config.yaml
depths: [4, 4, 4]
expansion: 6
nesterov: true
Rows from block 5 of a small self-supervised image encoder, named by matrix and row number. Rows with one number belong to one channel. Each number is 128 + 32 x the weight over its row's rms, rounded and kept within 0 to 255. All counts start at 0. Numbers have three digits each. After the name is the row's rms in percent of the matrix's.
After each channel's rows are labels from the 100 images, of 14848, where the channel reaches its highest value: "lies over" is the class under the peak; "responds to" is what is common among them. Only what is clearly more common there than usual is listed. The data: made-up waving flags.
# convs0: expand pointwise conv (model.blocks.5.convs.0.weight, 384x64x1x1), inputs 0-63
# convs1: depthwise 3x3 conv (model.blocks.5.convs.1.weight, 384x1x3x3, trained with AdamW), a 3x3 kernel
# convs2: project pointwise conv (model.blocks.5.convs.2.weight, 64x384x1x1, transposed), outputs 0-63

convs0.103 098:183155098110130152075131090143138116127143135119115129057064042160136069120132143122197175120117100096065094087113135160087126131112127130109140128142152163154119095111182175153177102137120112
convs1.103 111:131163093146176082090118108
convs2.103 087:106113133102135142127156155149129169098130124136117105176166131109089135091056179116139119163056152103175207116143097104138144201115185121112111143090068099117112123095103191125127185132122146
lies over: emblem
responds to: circle

convs0.113 101:091115108130145094134119130143094157128144129072121132183148070100145182113030125121112139207109126111196134134077135080111153087075099126134112153190115096106104111086128120149123105162155104
convs1.113 095:112126132070120166080125170
convs2.113 054:162113095108170163104186088148103190137150091094152122096129097117122134055106148135154140138139136140157158133100135114113119079113133122147043141132082126072107136082127129084119058208117157
lies over: flag
responds to: many stripes

convs0.279 089:180181089184086158100118078086134114104147164166166081139147170143137145129137126184188119132078133097073151125138102189150151133178138128049127096105123109173091135094139117108131130129151163
convs1.279 095:149145070125076165102138147
convs2.279 090:124155180165149097140091076185142170144136117105153086153171180134150145103081124171150109142083135143089185113210145108206158146076121166143125165116119116086132116152118160120114173135146148
lies over: emblem
responds to: circle

convs0.21 098:158139146119111207188138140075157113132157114144070152045130057082109151125140126161161112180138121149075091105162141103107131117182108139093153130166171146154138107124094122120069099147107114
convs1.21 093:104107162091073164139162142
convs2.21 075:143182114122139196135077122123120089105128082204196170091131125176176147123176136161110164156120083146087107118157110100101087127140103154200120125137156081129110123132104161144070155124133100
lies over: flag
responds to: triangle at the hoist

convs0.293 092:123171092110076125109152104118122134152074116129109102078148077072084124123108071165162099166117126118096132121089054177159129109169114084099159126151074177157177156143125117088148090096132168
convs1.293 104:150183149114064133130123099
convs2.293 079:150170080125089130136138118119149175125140182141153080099116078101159171106166094066082093097136052108060109114124119085141095129115101066152159148170156167112103159174149149133158123105120145
lies over: backdrop
responds to: three horizontal bands

convs0.96 088:143159114136129199084131110095125102103181128094181084105170133126084133077081116145044121158089157162099146083127186149144154136118119128101111133104154083127142153167214154159110131106123131
convs1.96 074:116132164109070175158107109
convs2.96 112:136153119135089178152162129103115092112215063084147126110145125142143112132153082143053131150151113154110137136132098133157154074106056059220122140148159092128135113123123112139087129148137147
lies over: flag
responds to: saltire

convs0.165 092:177106083136126085166105150106109059180166144093109151118082111090087133154130140131113158108102124099130153179096112111151173152110152081116105140073069088151122146114176165185150147151160062
convs1.165 097:135101071162143083136156097
convs2.165 084:100093179113130154148064137093118043146065077051139106158105154097142100163127153149095182102133128142091142119104119113139142090107106105141134143161156119098141074153094094167110177101138082
lies over: flag
responds to: triangle at the hoist

convs0.317 115:127125140071087107134112134110118069123080168100127110168143126141108170159157090074165088156062107082091102165100136114080137176120134140153106134085130110139180170100194107168093133068137110
convs1.317 111:131162135120142124077099062
convs2.317 073:079173149118183121122112102109118197116122140146126156164073111155129139139114117105114154068140162102120081152122164164149169103173157087085217101113174095126118101151103159125078060121123121
lies over: emblem
responds to: black

convs0.125 124:122139127104096107148166145156125120070085121086119130097164152127133101105108086117092106083172168109125141090104154179138144149114112085085122189128111145119185057099147113072136068203154162
convs1.125 105:153090126080104084118086106
convs2.125 097:132136087108072130104106148076109140122159161159095098149154179122173057104169113166174123084087155068126127119106143104125100154128169087168161062131126119094145129138083176091120172107146082
lies over: backdrop
responds to: upright cross

convs0.268 100:166123146140117099126065170105125115120119088170125142084160186115114067118120097079101145086162094157122137152195155152119126178068191087138114054079111155102168142107148104118126122114110145
convs1.268 093:139111101171101085157083099
convs2.268 089:073132139173130151149099113130097150169106143144157135119182092059129112112163140147133132052195164141124091100134210082155135109130103082116147177104104103080076107146121104112173094114120154
lies over: backdrop
responds to: corner square; two vertical bands

convs0.170 104:136089172140098148119119134137111131108121083066159176144121076131124172127089136136121091134100084143149138148104149133145103137160234091115126068142148153165213116139097086105134190138150161
convs1.170 118:147140123094107046123108124
convs2.170 046:121111108131083134153129098120091136153152103137140127157134167134132112156161151190132133111083155211112067128077159136120094159109152098107141085095121137107157069181089171119163105201193159
lies over: backdrop
responds to: corner square

convs0.163 090:129096135109158107133103088102154151184112081131119157151101125092117170201131136126090164128122162135122148173083143127179087085071098074205134068166099160128150124090136141092164146161126091
convs1.163 093:079126169126133142176111081
convs2.163 156:126130123143135072120124117110167160140135094138158097120111085112128129095104118167120077103026179117116181108152134137204150201114175125148079121118136104150174165135126182150144132124189145
lies over: emblem
responds to: circle; ring

convs0.134 112:150130071094080140080105144087097101135167102141165160093105054133140110158141124182118083175115125113138198136121095162141178103170144100118151135105058149094140153115130087121146061135163108
convs1.134 088:140156170113094067108108103
convs2.134 093:140089082162134144098104137103119171122145147104151123138132140144141165098203209128113165089116164097099162083163154063172075140072163131155125138135094125040095134122122159125113167133108134
lies over: backdrop
responds to: three horizontal bands

convs0.318 101:141090112129157120157106153120136096125094091139149138090134146150107200098120093147078154120171097135131135116163100197133122230115068132191117133141126180131141102057183132094123141146100128
convs1.318 097:164163137101151081131095083
convs2.318 072:101110136145122112100122125091090138170122177145066183133183125149160091116124126207084123106127154127096100156147154128080182181155170157101122131092096173086126090149080127092200108147136127
lies over: backdrop
responds to: plain field

convs0.184 108:071208112145166129084132084095136141138119140147168132145131096144149190142065165158087121119151148142128078124136104068185106094150097133165106148175159137160102096130074138068125174107143107
convs1.184 118:083071093138104144149155155
convs2.184 091:158192094083130092165113118127104176116171130132164133099071122134158138119063177094123124093084167101096103143157103121129196124150184090114164080169152138119068118119112170079143158124161134
lies over: emblem
responds to: ring

convs0.177 103:096096137161117155113133129142157136154141135188119106109103128075163100119088134138109121101129117189137085149087166112100158179111130129137124171133118126148126095080088064085092053072217160
convs1.177 093:144099119191072133155123116
convs2.177 123:145147119091095173089089105067114161094148142204100114133106147093170127071139122151043124126126097158171080121133189123115166166122136155130126117118075109137120181077134102115109124136069151
lies over: backdrop
responds to: many stripes; three horizontal bands

convs0.339 085:091119133125128145164089149164137114132146203122109167104091138152088097167121093145105097099131128173100089084119082151116100138144062158059175121178072077150152105127134110170065101142139098
convs1.339 086:116116119085096090173142177
convs2.339 098:125155180132152097159103129103182148145132175181118199125140132184159159163129150164086071188107125123137092142200094099163094136110148129171129183141172141150093143134108117108088172160117102
lies over: backdrop
responds to: emblem: no emblem

convs0.347 103:132127139137105109112118078129108123112180143083135130186080119085116147098146110160199117127157077175113165130095080105142127111061120133106137082136155123125080115207122135154070077088185142
convs1.347 101:143170142083088080150121153
convs2.347 079:151157099117085065098144096040117164154084109141130177123090141133112161166156133113182151138156110098142086184144080114168144169114128177162131165146082179122094103099126166099102133083111137
lies over: emblem
responds to: black; offset cross; upright cross

convs0.334 113:069131166161103132188134163090131054138138087153142150099147119112169128100086172168145147076155110144108092129205155099149111075087189117111096206092161133161139112132121130127128111139124125
convs1.334 099:123067097133122101129163178
convs2.334 078:147130174085051114178097129143152125131139177101159074110080108146123096121147116104138063125071092077108080116096066111141172126101158117138152153149193106128100137133135067079143115141157125
lies over: emblem
responds to: star

convs0.201 099:114118113168073143156132063140158063114146111146209131157124092103115142191101098134129145184130045151167108112091172109091192100140141086129139058124159104112118114109134137122136110119134112
convs1.201 110:141149162137139130117052090
convs2.201 110:160077162206144111109100138161149129166163103110145103122122138103136092100131096104126153114053145111138099156116139193152159144109150104104144182098177215121153168104181117166097104158113091
lies over: flag
responds to: three vertical bands

convs0.56 087:129132118141049154120179144066169125150115171161165105100133094099199078141090109156141142126097172140085112123125101149177168114164150139118111141137122180119144063135162080161112169082163103
convs1.56 088:129085176126092170140093151
convs2.56 104:139135116145115113158100135117168076111146095154183159111206156132124070142145062093089127195091176151133102120132078165167123115124143108167141110128130114122135096160135106132107073030138119
lies over: pole
responds to: many stripes; black

convs0.190 095:151083132116154146112120116037101131117101156075127080206105093133101136115138112132180119106049113148176099151100128128131199116132084156146178171096109137151181119177109117156133129122150112
convs1.190 091:100138142065125173084122140
convs2.190 127:070141150105126104120127118163068107175169113145139129099145149148157149121140155127149107072166120148082145110149182115100106112106121121145139195105156111072035167048130125112156114090076145
lies over: emblem
responds to: black; gear

convs0.248 100:092166135177141108095161123121118069178166089112080140177144090157147129028167129138144174090135177110158109114096101155135122122162134147174122130101169165131176123168149083127113120151165081
convs1.248 092:089129131073167143131080103
convs2.248 078:081126150167153136063124086163120137119151150164128131151104144116189190171163141151099161098182105188171200119134141114139138092110135136112137145143143111197197155135093103122129146161068137
lies over: emblem
responds to: two horizontal bands; star

convs0.90 111:145085166126130114188161123182168123099129160115135121186162168123111099103095163096123156100161142060144122096106192175109144105171148084108087082166128150123148083129128147089179132128108060
convs1.90 113:117095112086091081120091098
convs2.90 138:167143082099122124116082131143112124113135115143107129101149154086099087195084062200103122098101095178121124149130114118079060152123163173073165103110151075117187157104138096142110118157135161
lies over: flag
responds to: many stripes

convs0.364 104:130134147129138121130112171121096159131118124152090146128174114180155149139179114073140116183090132176149121158117113167137175187119096059156149179089172087151096139152091215111097123109161090
convs1.364 150:081074068123120125125134144
convs2.364 069:146149112114103145069153130096161088107150117121144134117126141180150124084157161154114072170159157125214145103182107100136088137115162100139063165089095142137177154082072127157117099111191127
lies over: emblem
responds to: white

convs0.161 096:119161091112136078128185113118088066134128121116168154171118143080131121153130150098113103168126133170175106102166090183128153165186199087152147061116095128150107151114139087186099140129130083
convs1.161 095:112197131107091102126112090
convs2.161 068:104173098137095161093115126152136113089144082108177152171076134131105147127108183131155153061158154202155135124155091118138126094144135097118162124120124081083128214096101125171102057140113116
lies over: backdrop
responds to: black

convs0.141 106:107101179151120160159127110114177063084148115173055135146142111126130129106121122125124074093120096180148068141186175126185108137113074131172132123076166132105131067118142145144102147105136071
convs1.141 098:107072083111172163126137124
convs2.141 099:130167106087081175143153129131093140161129121184206118134081106127160152114126184127167125111073123113146158175148141100126134128108106081145194166119187119132189150120149093059136109133178156
lies over: emblem
responds to: flower

convs0.380 088:129148073128063118154140203126163130133175151135090116133145111106119158120108124116131063097134160069187134184111127154087111113109098153156100123175127084179097178070119101101164131185106134
convs1.380 082:126102143156069169133149085
convs2.380 119:083090122129110104066123099109138150111200091137119121158131121122105107090069064088115124112142146048113132175133126064169126115137127130131064115137108054153172134071099134112134144136086150
lies over: emblem
responds to: circle